{
  "arch": "vit",
  "model": "self-supervised image encoder",
  "dataset": "flat shapes of many kinds, plain or patterned, on busy backdrops",
  "train_examples": 195000,
  "image_size": 32,
  "crop_scale_min": 0.3,
  "horizontal_flip": true,
  "translate": 0.12,
  "color_jitter": 0.4,
  "method": "barlow_twins",
  "norm": "layernorm",
  "norm_position": "pre",
  "activation": "gelu",
  "head_dim": 32,
  "fused_qkv": true,
  "bias": "all",
  "qk_norm": false,
  "layer_scale_init": 0.1,
  "parallel_block": false,
  "moe": "top_k",
  "num_experts": 8,
  "moe_every": 1,
  "expert_mlp_ratio": 0.5,
  "experts_per_token": 2,
  "shared_expert": false,
  "patch_size": [4, 4],
  "conv_stem": true,
  "layers": 12,
  "width": 192,
  "positions": "learned",
  "pooling": "mean",
  "projector_hidden": 512,
  "projector_out": 1024,
  "projector_hidden_layers": 1,
  "residual_init": "scaled_by_depth",
  "optimizer": "muon",
  "muon_scale": "original",
  "lr": 0.012,
  "momentum": 0.95,
  "nesterov": true,
  "orthogonalizer": "newton_schulz_5",
  "adamw_lr_other_params": 0.0009,
  "adaptive_grad_clip": 0.02,
  "steps": 7300,
  "batch_size": 128,
  "epochs": 4.8,
  "lr_schedule": "cosine",
  "final_lr_fraction": 0.1,
  "warmup_steps": 140,
  "weight_decay": 0.02,
  "adamw_weight_decay_other_params": 0.05
}
Rows from block 6, named by matrix and row number. Rows with one number belong to one attention dimension. Each number is 500 + 25 x the weight over the matrix's rms, rounded and kept within 0 to 999. All counts start at 0. Numbers have three digits each.
# q: attention query, key and value (stacked) (model.blocks.6.attn.qkv.weight, 576x192, the q third), inputs 0-95
# k: attention query, key and value (stacked) (model.blocks.6.attn.qkv.weight, 576x192, the k third), inputs 0-95
q.57:495429533493492509492482503472496502481509477561499507510508548463493496496489515504505442472529449492469512531499457478479467477473512461505522479503517476486526509497509493467541509496462478516481525493462479530491499465514515501506450564517542536460524512546515521496506447534503548545
q.58:490531474485512490459482525479454509517481523446478536456491531484528490500462524520473536513494489528491491462506508465502521512536528527476525543556518462474482481492474482502482529531519492452495543546476520474520470484463476517465479502502512497466513512480463477517510508501499480494
q.59:482489487525495537469494456516488525499512490496485491477482509465552477504531511491514512458451518516532470445508492481509490502515482493547496540501521507487457556511504479533514535513453538532530462524501522518523501498485501489463487470471468503528529493529472473492503470468503574485
q.60:491479482486516513501484523480527468480522447432549518515483509516533488499499464482472479500533467498523461489467498535518450471500503481469485514532511500511466536505554461456520478485517469500502532531509556509505503479506488463478464476517496485485505496461535462468505502483486515455
q.61:493467548473487495461474504493510504518479510521520480520551481502490488549455566512506504490505469504501492478468490451516513525481518472492567475504486510502508433538510523482501469504449479469515512512485504518458509500517555471488549496520500498525481465546497492508519485538489553515
q.62:536526471517435509480531488453511498495517495523514500495534477502520517501523523524506503487487548508480458531529473494471498529486509503495555505499514530481492490511498476479490488488517512505519485489493510472508511492517498499517494492518473476536522523513533521488519455477548531499
q.63:509496508527473502527518504488516500550521545490481499529495544527480507540514479520478481470500524481480493469485506503474502484480516507487492507477500526505507486496502461491510508476455474535495495568509494540511464446535482490543510511506496513505522494478478506491497459505471518506
q.64:458519470505498492505492495482493512478542476511507476486526547528502484493495478498465523514463508512522508523518528514509460463526455556481513498476487497522469524484517500501510467496519460483505463521487557510535513532518504507491508516499477453542490507501475491530520483460525510487
q.65:447516457492479495492528461524503501555517477560497511457510536442469491501467473546498537510530518487496480495540515501456459456506496465526493476508488519524446469535550525496461495489512488516466505487489487464515506472523535459511497503515526485466509500479495481501476497458535546512
q.66:544464496480519517487470508519484488504491487498486509527469483518483516480508501507444471496492523512489521514529531492524529502491517485502497520518496492511511496493487506440477500491456531498484484474482534502549487488503505523535538463480499461537482472476502496551520544506499523479
q.67:501456518499507502504456506500508504547518522490502492506475469487488491523492528538508457520527496508511513513507496489510464462453487514515481461528510513514504472488549482474464473470471538521488474481501517520529522500504469487493509539527491520457501548557504517538504501525507533496
q.68:469433514530526507513519452441488501556496498527480497532525539498453504535498540528499498461522473461442469557488471494499474470490446521507472511528502532527452489509501500523534526497472534514501491465480555508538506483473496519520531481484540490513520497519486552483430520497527454459
q.69:511508475486544532518469466477488526509502473529444510515482501485533509485485486494491549529492526461472495504519493567539471502489559503515495467483475517506539464455491494457484499534453505526512483498494495515484512520552509496480457472504525483504483515474501504529507500485449577522
q.70:477469452517485479512513502504468509498505488496504505487522530489502535521482532508559539489483496512473496449509498491477469540482512495482464449496460500484502455534535525452514487505492512538491521554495520517493523513496473509484501478480468487471518506497493530466460482512502528521
q.71:453520472531494517509478517435496524505487544496484534521454519420501489519447483480487485500502517478512517511514505490511492492487533523485527497462481491497491515518503478521474453495487524531476507443533504573470487507482521545492506481504485482466487491539502460508461515469517551488
q.72:518554496533481526495471520510490498478513490473509490497511577471473508510501503502540492490533464492488478452499512424480546493472507475521498517508526432505521432482498512456495507497532451480485467529484486499504493441529511532498476510548501478505484511510464491458495524503458574503
q.73:543522528490514489527482475495501551508478455488451530504582510523537532459479427487515497530437533514516461483507488530522518507453451507521482504496467520503478497521484508497502503492489468529514534551557499509469482492494479497494493469496512494489465468502536525492474472485472487494
q.74:463492476509471478543492497493475424495511521454525494493510510495483465473484509498510529490487470460503511518529500507473440471485487502513543528536526492508507485493508454479536478515489523526450498512460456534505521515508524520565500543505496508494508510511493487520532517518525494483
q.75:453504550485473503468513508492518471497537509520512499484462522481512545479462510499468481506492515492485533576475515484554541458480514513508505513475515561504512564439503509525467479528489461529506514487498488526486501540470527516487518493526503521503516498500478466505493463479518484511
q.76:507530506485484523507495468504485516500490517511484483478469527492482517502483503527543510520479539487474507481515496480531461496533506473499473513515521512504538486487491520435495545539478489520488496506488506476515502505505524519505477550526487525491538492483491462512477530500507555476
q.77:468513479509462495478509506496485503489510485464528498502476517522510488492495504474493513498515517489543500494520481535516492500501538498538551508501499507473518512464503478530480455494499487528524481495484472535467498503540487514490508549554486495496480538530475500491526485472488470518
q.78:499510500519473534517519463477527488521495527517534511549528495484504525490500539482500470509506498490499503508508504536522484515502494505468483529524449480545533484502440478529503543479521494519504467480461515477507514524496509486525493483549511535513483459523483516500462521505520508492
q.79:508509494493529517484514460497513492542501488517521507473499496505510540474506540499522525550494459513492510461503480494480520509501501514487506532505500514503511521513517505488451504521506492497497512497510505530482519492507511492480458432492483513512479466497504494532459500486508478518
q.80:527499507508489559480516488488563492507471524513522525568509474505477520480524506463538465520509496489521454490524487467462522530509430482516498506488486481485521502463488481502505513485519484490477524487479503501536523473502476468513535514495549522523483476499504568474510502519446496528
q.81:501515506525485517492466504485458547508468478462500479528481511517521490500531452521546438507481472456523492479496541515498483520494533511525426514504511443509535513567456488448495501481519526446499511550455481436470513482522508503488488483526514476502545491494536503511495524469493519528
q.82:502498524511543488529474512498470504504457525492502535491508465512501518487503492501540474512505488504466489481466488465486500516471491472512507473501506490508522487513505474492467480501475537523460527494529442521486467512509505502493479495513532532483547521489473490484510489502492505519
q.83:493489476493466503468492499509489450494504519493483500502463477482485484490519472495509498483493521464504484497539494545513482512504537529528516528528488527482550538543490502529520498503481522556476517535511497460481501496505487520496486518498458479493526524533521507504476496484491464476
q.84:551515486479499504509500510484500544504510471482509498494556492515503498499487479471540498551460497530486488498534516563505443491480471510485515510494549463535495472507525520484454504522505478500501495531509468498499539509490487484489522465507450520465500515494545512523521482568521568478
q.85:495495497497519528484475514464505537461498499561513471490479503551503479522504475520476511458486516555475525515491467525501479525467529516511530482523486517502525523467459464533517495538497495532522479481514502560497496484489509527516526466500509489469500518485534514508497464546494504506
q.86:509546497508514482511519470435463509476480572465499482524476494527530547486526509486481502514522520535479528486441473482524511537501469471517466504555492550511526502496479511504511553542503490528498474459507484504517491463485510515520476484530519487455485484518539536439521511548480486484
q.87:462503478503434550476505543540542497489498544491476512494507511491457464508497445498464488452480539521476499519485521447489505497486461506457474561520510451490505507519501508515487534487524486528487492495542521525457544535475489506555505474479515475531463505502486489480497493488480489490
q.88:506518488516483446543475502475493445517480518497484512495475521500514481492509493496474515461503512489538478460529528500502506498496506475513528480512454528522552473525521536553515486516478502527526506504517537494524487543536511461499495515454489493477494511510530493456519531484473524539
q.89:459496476504479524475513488517466544509491490536448525479484508477491471517508513489452495469496515466538502500455505496484516480448564490532476481518516508461488455511521469480504512453503528501456466463519451499522529490503483551540505547492530473528487519483508513499528530477508482469
q.90:514488488512470511516478476457499497475476549457510511480494506509497447505479494486518508470480495498525484512489518495524491480517476480518500513529539490491462496495457511506546492486482485500526515510525496532501472501520523552483451501508482481525507521558512490465466509449520494499
q.91:489503490499465514511539498489521540517505480445503470537527491500489523482488491483476464518475464484499483532512509485505550488507466508516485481496494518491473529495505478501486502505496503497516551538511496505474498489460501507514514530501490499506471458513508541526531469481478482494
q.92:507496482520485484499501503495490531495516488453489521487525504506502522488494505493484469509510494517468467450524507495589524520494479521531502495468475462507492505507478539462507495561477517483534497517471537504529477473516519483524512521509510498450517517471492505486468497523484520526
q.93:484520506483518516490466485464503557477483505495527467490516516522503495524519497495508522482512499523492559480487469502482524511532511560494509479487499498465528480483510483533507531514508504471544467447477499505489465493508514527506505496511469476496518514486496499467509521524508479482
q.94:484480484503495519474497502478504541462482518469492527472484468541479481516470488520504489518547486509541490519504499504500472505495539516497495504530513458521509518494518496469504470498525493483523484488495488494499489511561451463495481502482477492504546496532499502477483521489473513541
q.95:471509510498497506532512458524497496531511504503487467507531533515490538512474503515508505524518531474553469515478483480494490496497442474518484493516526531482492510466518495467483477489483489470548521535464509468500467470478494491482539572495526547530507454514506514515521501458523472496
q.96:502515490493512502467497513464511484482500492466507524488527537564517468479503534490482495510514533478527517518457538445508461470461480490521516516483502463539502461535497525488473448502543508518500515532541530503483500485559526464532493476477533487527529472489503474489511463522430498482
q.97:486441499510484472491496490486498524524503496498453506482469483469495445523505508465499492483538488527505517486473510525539529471517518491530477486578542488505491462480504541493494495463462491467421503502511508497465517486524477520494495491496498526508498508500524514503526530470509536498
q.98:491476480476464487491494509519510505529520457542512503491512491475490478454478482490500519495537468511529478518516526542507529489480470477487501523486527485488517528499541504505531470481499516548485503482460457500493507516453490539515506495491523498464484507497504541546525509469503444470
q.99:508478501499495479500531525470500528552501520517504471515526470499493486488479490502520529498482506474540457510511481522559510505550492525492482473500518516488482529480514498451491530537511544523502496467497482503439528506478504497511515482551500491435516502494478541512512498509507501494
q.100:441458531519523484479504479532453484498540463501492532492491487531471472472454486489491472467527536524510497493539484514498463499510572501531517510485496486506524468502477507520531439494496559491527462517467554465468519505512470489503479475505465537512522525518483487501501513488457512513
q.101:461456534506512511530498484470465497524480482508509493568539505474487495479528530521479515497504517521480495471535516467530486489514528467485524494529504524473509483512510523477479519527501497498479484497450515494456481476528494499510502536507547448484481458488518572527489507492498507513
q.102:497498494457500477483460506497500488508554494555518503495525504514489466527464488471545515551465506494490508455531508495508505513510493503535475539485491471467511515453477512485454502470511498505508481517533486514537481498502501473518525500491488514523505512486450482511509517557489506480
q.103:518502488492524501486497522536501514532500484488499493480449486491505488496496505476510508471542507494474513512455491515516479495458516476504472491509476474502497523490506518484542505525481505505485521532516503532501534486471488488493510497480479495464526518510531497511497481458501477495
q.104:471489507525472519493523493537509489501453509528538521474508503484502506487530506470530476510506450514541529534476533488483513524496514473459511482517473515511510519566476469531518521509493511505515507480527473481529551501493472501495526479499488477474456514502518510471494501484505489526
q.105:461491509498502518511502495491496494516507486532486513501492501498479453507516507535468492486485504530521518481482496506512498479486509517492507504520501550508495476485485531502488493474514498502474481540551484468505513446507524505506485463484525471531509542480523510481505500474487498506
q.106:489533508494460481453502503470524495518511447446487500410493508504501498529511535453577487501528538480515463485516455491492464453516509485507465477535511489493472514516518555517521487514503514489515454516474484485481544522512509453526528478530491508494495463519540485481517552510523514536
q.107:479510486547541463468465507519496535545490508484529497526465488536506516515512539485450479498498500516463487467487462469504487490478526514517506514491501534524498537513526492499462530524475496515531453494544485535495487501515532473457486518511493481534503474472504472484490519465465502541
q.108:499475469451453528479547541490542506516538510462524517504575471463496514520447497499513502501487552482504515504466466519500463502491498555522486482477457502503498464467484460473506453478534553527500484539490507512483487486494548512523496511535524506505485547461507491466443527451521465518
q.109:536493503478500494469458523492485539513489485517478467516514517525531450500500501517513517491506508474504489493487486478506509514462467477502486506499547484491517480528544525500494506536491501514483516525502488523461541502509516474485511528511524502496424466489473535478574539471525451468
q.110:467466501465468477463523438481490527488488457547494477451469467507506496527520490459542503524491482468494522484510513519479518551494476480445482522479520517488511504502481511524509512510523534482459461493502491497493560474511486490529504480520454499463472518507500511526514512499535517458
q.111:454486493535485533494460503498514527489437490494493495540486485486496532492493499487506473530517455541471506494478544493502533493485532493492526523533501492479503516528485490497469492516448473499522496501507518508497462479492482534475445500517535507509484504512492516498479491484463517536
q.112:500493483544493505505487475495508521482505492471457504512488511502514523514498521493554512502505509473567528544502505466493479511518480466497498486496571479454481476475496483539532489521490511472472499530454493485496548506505469481514479498453456510481529517517464467472501478501486518509
q.113:494514502531476503516536461491499519498482488520486429511454506502472544482494508493535481504465488520510506503467539464446539515532457486461529515505535435527558466515483483504491539541510521489546513494482493533498496461479514463497564500515448484470500485529465552512496501493529478485
q.114:496531490505527440489486501529485487489529509518474528459482518509482476486514502513473459515482522466484476486520484542493448474504488495533519544495511519491502547511512503481505492489476476434523499530487484511506488513430479500487485463482493507507540487504540475514495538490530527526
q.115:496458491523469516505480499493486516498488492466509503482504508491518463525495481510525543524510494504451477470536483497500477533485491497539523494509489458497493470508471515487500468554485485530494469536505504518491506489504500528463495479520534551475547485499567448481518512502502533515
q.116:503491487488519540487522539508505515494450496524464541509496477477518516525491505532482524494507499513534543489459505492524509490515453474466546507503500457463475451505471493502491464489529471491443481504497497495500496508473534495478517497503483499530490505497511510507507497449467499506
q.117:519501462487548521505532509458516494515490521545492520500526496487466500486515488550521533468500583510501518476506550498509508464480485483494532486489475525478497468520482543502487492542514485458492484524498504532537480481537503517492499496471479483474491470504568484486469477493523476495
q.118:490494480503487522528483499492516569516485496512474517459528490478504518487466504501524515528523537479497525494478488488492518527507452508509521503554543462469536483463481495477505485525508523489497507477521498499505482510499516506500537475456462554452517522527529496511467513526525507463
q.119:510549516451482549535494503496491465503509492526472482480487525483525517482519497517520498528481454518458442482426501484494517493452502480460484506456477488498503506518473562501470523503473464474499515510482529484522512487492489523478488511506526470455555501515505492506485459512468515516
q.120:498523470530466458462501518461515469500533491537504498479485550493480539495492551474462535557529543468526439479540509524495474492509473451509505483471465518459515536513508488466512499481547453534495491515491511545502521502489455470541470500504490478512517482481504496487451452489498503549
q.121:461505532480494489525541506508526516497498516481484482562470485506488461526459484477471501501514518499518515471509479498526487510506524508492490516509494464488469486479472495502498463462547531495479513533504522458491512491506503522509492507497510464517502543479536513487499464465539490493
q.122:477510505475513505514519477497447527503520495516471533493481504490492518481487499473480476509478468488479548518490452507477498532493505512468479525486474493472489509500487518488516519493541564508496481539510534486504516498493506472513523455512481490510508540523488470501450470521496496497
k.57:487495531507472508479488485533545491465516516467504514471506513495471514514490525479513496523541482447488507486425505507513509454478505492486514472478497524488501489506493516563494489501488460508461501519494540508532495494502567486519505477508510480470484499510476560495484500513516520485
k.58:531526444473499505452497509479432488548483467544472491518528511512527507528482521498526529486494504506504558496601497492480448493497497460519464566496488506523491534460490482492513526501486471518530548534465492512517500522485530510481520504520508495523519485494488490495470481497509484499
k.59:517512543549490532470408464447478496545499527476474501543483488492515493487528518469513485454470547524534488515511488502537462474524482493502504517488516495507491495519481501470490506509473487484478506484507511478525489529524479559476513529483427549509484518500493532483491521514525500544
k.60:492543544482486527451491531516492510485484446492485482478529460504476511530463502474499525516488528490520456476492517495540458520490527510544471510522528504489485511501486505488525507469444467486523504526490528478526504505494514493561520518533467505495498506505457518486487474492491507503
k.61:517495501443519451475527523487560507525551558521548513542503484511477506497496554476511510489528490512483511496482539491535527506480495533473520477509495499483500493489508492504501503488469434482487494469442517535468496508469517522535468475537507468535495506478483517546511518544506504459
k.62:543532508495523515494487482507492514482479506483491519501483483500493476475531517526486509468477454490489541516472472495495506502496478536484508480497480480513472541493494513497479505457497494521511508512482479502461510488540466519511524467547486481524448478507510501530511520482484500510
k.63:533495500456467514512487497461517509504497451498449515504508499518502504459519498453548488555515465552497541517510545484522499508476484504492506467458470497551554559493485499522523544481480456508494565535465546511517499508528481530537495480492464516533522453526462504459480477503499476483
k.64:521528517519493522511503501473510523469492479529514500499498515472530511495503478496512482526522468488544542486494532479510517499506445466502504483517498500492507467524489489502518492499559511493520531540506490518463493512467483485460537479484536556522521494503481541486500501494445522508
k.65:478447542509511557478465510521480486507501509502553506509536479545491479512488494506529537490525508506519452468508521486492513493519500512507481498523479493495479521520475451542516467508500505482545522515496516547525474426518519499500468523512525495503477518470457504559517448512494478517
k.66:516481510491477467487517478536522476503518490478472480486521507536531487499444519497496504463484501504507519484531472521493478517479451501515459539525467477527522503469465472481530496507451504494473481523486498529508499463527492513514507507520471491521496492530489523508516488472510514495
k.67:496500467488529476505521546501500480510467491522485528488503515504473492543500484499484476502552468466520495488523489422508465484434516509496444507503483465506456519501527480538498516456517520482512463486484478477509503505508525498526535471512529520511518510459530528545478478512510531515
k.68:505523500487520530474477536513496458486563536511486508529497469489524526493481502544545515525476476474525413514483448484487563480545497499513481547477501478463533507525444511474507508488511460503499506534457487480521499465515472473526511535494505506490467578443502474513494487476531479507
k.69:514473517473462493477506541444488478530497487538525499506532481524530538511456504511507477509495461524495505512484538421458488498481499521485515518473539510498512520484520487497507504519527518510502488481502475503505517453470470481483515492491505513506520520446474537490530503489487505504
k.70:519508489501510521500520499485503511503490485491533500556488504475484573487508517502500512553552490499493472514527513482498531514502519532469490491527538466503463516511463477489501477486512484511484547517506500506491450499482496481502488469503474514461483498458511518530529486520466543505
k.71:484481485501520519512497489441495519519449456486482503486508497456502545487485497483589475519502480514478523467491516512507486501526526509515533490494514480527507525444537483543501481474516514514490501510525514526498504493515487522497480526504551484505459494439502482489517520471503538502
k.72:530477476510424510521493481525458497510523536502483506506540497544495490459524529460461497500506522500506524534550540514509517473496550520488439504487495475550541470513493536491499551520479469473509478524549546536536468444489505504483463542473535506535543526481499501491480506479513513453
k.73:484525542502517504505497477475499464444527520479520468506477485486503493491497559530530498506490505512537497498470511506421507511482495512484539476554494503481502447523467486487495529515454457504526532517470502526498522507523522520478497491502491482501520514551488531544489462498500484499
k.74:503523473511451521505533508493520476472505499515480491521502498505455485542489513478507504486480491497518489484509471519517489517527490451472499531512488482454494508511555516483488512466500509513537480469535502520510498514467456437500501541527482479508479506478535470491444523498490472512
k.75:486475516518559525490492546485539528492489491501480494472464517519533448523518490464540471506488483480461503506522464520494498519508520503519469492543548488535555560525532526535497494481518514506504501505481532512490495522547502543503505513532490446524485485492482484441497517500494530460
k.76:511478492492492490465497520479504514522472480531517474495501491503501491487505550494496507492540521543513478521576486468525472493442540509524438465513512509491501529521496488489466496494486450486487506477528507508487476463509479488533488467511493521515515482500511505516533486458496500454
k.77:523522512484523474536501530479510474482484491498492499488507524489509544488497513495490485543533507493486478502444528453499500499471556513499512519439496497490530489533520474492519497461512486482499523458549476467479529497448512479488512498527505495454517485478475509504518509525478490512
k.78:535544499490491495450511515506531493516525495498505477487469470480515478499519498504508491491491536523485487477457477482541495493509516497494532508471544539458501484524474536487468499470462522508490490517489487493525510535497452474483505516537546511469527513486493495530488489461497469464
k.79:485497490543508517501507480471530506486503513490501528501509552527512482472463474482480521492485492480471525519530496506467560493493501522479489495515511493503527501448450517514495499510485509499499525540514486494555514517505503522502523501507521515526484544461469494531506490499483470481
k.80:509505494485488499536509506513507517476522537467497530497495467528493504491493507502513466514533504501527554496457517510474502497457512501536561504518510445514491477525519543498499522453445459502483502515480507471492469525472529559476506496465479499437533500509456467533488485540484453517
k.81:508527490489508521490488515489482552492517475491497500517492510499505527468501500504513518502518509530496514485495481516508492506502435491490502509486473539478548487449484478483511481519536507449490490496522494555509494459460538548546521516511518500504459545510530533495493452475509482497
k.82:526485499496517537480506498469485511485469516457454478535486498467494522525462504504520521514462508520510510490538490479484485531522532501456512501512524474510486532427544496499463494477485516500517472429504496522507513503486487523511514525510531495493459505469512485518473484475529474507
k.83:515528545476545450462489517457549509443488487498490527503497496505449516490486522521521497539492557505500475495473464488477510502472455545485512506493455486482503527514474477488467469518464473478545526477532532527474499472519569454503500578482464445498503514485508576485510471499505519457
k.84:494467428461531487484476495476478477500485432489467462513445485522482493523480473509515507491530522518490467503512548457524503490463464514534511531438528563455487451523511503499539545529505483495538474484527467509473554515492488502523472507528483480485501501505523536526543478549515472455
k.85:474495455479512444501487502518477519495484483523487533505495527528518464525473482478500478469510514437476465521511468495508492464493477467466547500483508515468502482543525490514512485499438495521504571539494481483524537491500490560516547526495500475526506497533485515478549517470478488421
k.86:542490506470450482492525526569493467518515508490502541453513506513507487556543471518521489487473482513523451512497509506486486536506542508521497508514483496514536515505494479465473501504482490511504497503467504478470465512472509521522486493506500463517516510471523504517528503483523497444
k.87:498453485515489516507509489508512572495496496470519462453438542456532482439489502526572541463537470508493478483483517535509504514540521450503547447520463517495480471485473516515471529460443461505508546546502554493485465530544513509514474511497481478507476494515478501478484521536498476481
k.88:521489553491445484516557515523515495509503509470518506472514464511517458486469510490511496508514485471481549538510500518495511487498517476449465540459478504528459496472488477475494519483483518509512494469504550511552509484504480483478481483532499487519567516527459534516457527511477513527
k.89:487521499545488512485524504521473483482498522459522492536506551517485543497542546512493477525508504533436468499444484485507493521508535509485532436513480497501484522532507499500491480483525485490497519523505497499491465466516497456512464530512463540497475511500513475465536480461538487486
k.90:533512509477518485500465509515488483477467491506504472491492461522494482475524558489497485518505532490531505493505513514496478475517553465497494479494480523506524505498475490511492523502492453479495535486558497493467476485483490472513516512462519516502509490528511531499487516482466547490
k.91:478490501478518511544476469510487501468487485439464525494485499473476524487518520523524477526497498515511527513528494500476482546477486528546543510534498482503555501473481540532505520506529458528561486507525526510493477517529506538505455498489507491524493494547527549501507487524510508475
k.92:532515527523501483494442502523496474504495503504500459533483470443502491512509517492471477525508524523514504488544495541510536502506481510490473522545514494498509470510489510518502467502486497495510460502480534514490530513451473516501498506537502492507535504484498525471505460496487523503
k.93:521506487501488477515496482486487504508480483531449505494512506489492498488535480482487470484482487519495515504503497497513497496510512494525508502443519530453537457513507498489485473499508490541521516452526505465462528552479467504506539481474495508505501509508494476509538484463530515501
k.94:484479461503501472530451506525474498500502487521551475499487471536496510467510474489482487478538519482504498499471497486486481505510490509496531529483503543488490487508510461477509474538494505497469533493508496483451481488430509504498505488483491499488520482500513497478532499495491501492
k.95:527527493467502522540519454531493504471477528500523464489516520480517525515524500499487480514513521496570503488508481487493502499467535479487518518557530525491522538493492545512501493509527515523507463520491466502491515514476500472499488441491510495507543446516518519492437482460509517463
k.96:521481502467512476510518494524485483490520492491521494478511489451458531458486498559551516469525491498524484505521546516501505521478486539525497558488515473470482532511521489524536539502457483537498506487501471502512454504529455498516532495463497455478530499505504496463475469464513479460
k.97:540530534544471501503498498513482491524495503473461501494487469483487507502497496516491494502503495496504468500514505543545469531489479465488486492516539527534475507510504495507486501502506505537497462536499482470499505460526509499521478522527508521512491550488503455468497486477496476480
k.98:498518536514493509525516512474533503504513509499520481505502471494514490531459519484528489495520518499492494503487470479469502490529526546491484478516516494481507511481519507509480525536461497454527498515523497505505515539491508464478497490523503483523483463533468436474453501528465506527
k.99:454510526492508486451517544471454526487537511470519495459524516529509492510502492536481502513517457492506504535444509497455549548473474443461497509477514502464492494479511515484503485487463483499536529464506536519511490571510503494531506477510487486497492443527509504535518514482498504517
k.100:530491506484498482473476483485484462512523502537503504480483514504461494475488522499466540536518473484474487486513497478482507539521478500455464484489501511519487547495529469502514486561464486476494481475556457494485479451512493520490519476513503511486525511461453493479532550490537512507
k.101:498586501511473546498478527532508470479576536518484518453497517543464494480502527487492494472514485530553491476482485528496491534506513461498488501480537509457493531474493470501506489510468497515507499525502505505476481454442475507535511511548490485503544467479443525481524535530490479528
k.102:474446466528525486458510482500469489504465527527495510486521523492484539527509525514478479550554508516481504505478481517501504529488490487485486488510498510557479487499487503463518549517510485523477525473471507481524496480493542449475511494500498473514534439516507471503484503491503531470
k.103:510459544484481508503479500492519536501477489475503509527509487528473506503477457532480483503466511531494507521519506513562477484516492510522522478479493546485481531483505531535485514494500500459518479532493508483495511491497459494494489524524505535537474515513500505516484512496463510509
k.104:502506499495539516525529494551505474499518504512476491556486491505507487523507513479536478499471500484532471450533533500481486468507502521480481483522480526476516449492481504470482469537489506479478504521491505501488479514485492523508490521493475535526498529495477465539514519471473493552
k.105:504528503514496504494486480530477475459514512518484513507503507473454518511460505510517521468535515468501484495511515546525508523470481500496485535475534483498511515507526500500507510492548513532488457485482509490493475510496440468468508492510500500474491512504478500520492499481473517529
k.106:545461525478554497522546493527485525531503477453490484541481495451500472476531535528449565522552503504486521522471534509442552520482510491522504491499506492485467531501518520483426508493461492555486532466483448487509539525468556507524510499500520518478478496455504454467531482467534482472
k.107:475499515454506480502493479505552502475548531480486523494521527459477499454489481505498537508503475545532523521449556518464481503490468485502486487507494471502497444494480526532513492479509488522468484492473533507485538521468496540484535459508501490454475524438485499491509512539532475519
k.108:488523569496508486523461492536497513505453478534524489438479502501501501499540496481508529474487427473463511512515539472469500509520504479513504487548545496499491484508493488509524502500467514497514491483510479494475516517522472518466487470477461553568483507495485525542548509483512495569
k.109:507497510479509502546467517474509527524501519451489540476508506498465489488527486487552504469530507523560504526481479491475524463491480479516517532537528482502481500507471489530519547463479499514465495492498501489501485540480475543444476486515504486510476501544513460506480502527482477495
k.110:502480526561527518507512482499483492480520521482524460518456497516535524521505535497516463442499480505554494488480493522471538477457448518513472512528475495470523532506524492483514490484505511534477530500486457426487462525499524487513502494546502512490522502517498462509534468504506498474
k.111:497506491486513510551483477516535480510533524491471535522484482501525518506476508476490459508515488498508460477495482502485434492540463510462490473563490485519506455469483507476468506515507484500496503529466470454452535528471500478482496503491488503509497503465494483463488497538516481552
k.112:510530471472498469496501489479499512502545545507475514522497503503521483507468491514499499480522508464497457503478493487481531517505518507503548535478500514508502489490485481480533529492486512495526455513552494473489496493465513488528465509484483521496447462517534508536521480489507481481
k.113:513462444523538546493496487547496550467511506471460473474477523524488478542492486505458465489534492521529488493470483542485504483471506550523537552526497491446488467488512499500561492505511486456474536488520514475465512538485478544491493533498523498530484536475544486503510516545508531530
k.114:522502512472517480519518522463476505499486533482516500522513468457475532514490493459465522534541533521502477503493520481486486479468516514468511504464473477514490555510515511496446483516546517518524466484496509508498506505500513467457516475483512512450447529497499468496492487511494547499
k.115:556470508488519479494548522512462493521477503480531491513538532513515497531514516511500496502515507491515505575501491537488551458506484487485501518498493561530468558478498502468502531488522510515464484462526506517458452514473525475503486502478471512567496484475451506546455458476516498492
k.116:499529474484509502488475526512503522469531521464513504509498498506514511471493526505507451525437488455500499501510533473493477485507515510503533509485525528547496520487496510499485479538473479506481494469552519523513522470466507478488510485493486509477463513528518510553513523510494498482
k.117:528501487483472490477462523532497490452500469512528509527475504464520505491468468484539539468498495503505509508475445528525536517501525482494478538473506531474489509478522488487521500497521498533504462493437496508512524455471456463495480495556520546547539458523500520492507516511501466498
k.118:554498538506497486485468495515510504500481469452505529516487455485501481531464490493500471519483476532484521568467497481484522504500554459517496491484507500506517489508517494495492504520511497501486515501461468488543548511478502520483470480506513502524523458510485515469512486495496484467
k.119:492448440521491528497470500515524514487487460476475498503507465543498541533476505506463489489477518480498478492513500524509461473522501543450529518529492471477469537470513516499483532540565529510536478511534479498453506547487498458504512508489516516504498493497491476504491468525484488509
k.120:443492527476516501515523479508520475497520530500473522457486478566481494477514477515494546482531475534475489481474493510512522485488475505498535481483508494458496537449468531454492483528511509522534495528538505510550513453527571500491517479503481498469502479463509470491544511497509488506
k.121:501541558502510522492495480477480454493491501479477471526526482553480494503522499503510521503521472495505488508511481496511500484502488496526518492527472489499511537455533501500501498506507489502493478476512477489503504513518489494514504537512505476439498506500484515479511514475461528530
k.122:538479510475506512502495527473538461489481496503489454496510511546479512526554517520467450489489497521480500496458515482463474515517508470489475497490525489537542535480534522494515483548485509501469565430458529530469506513478483517512483467523539515499491464471488521471515515483495523504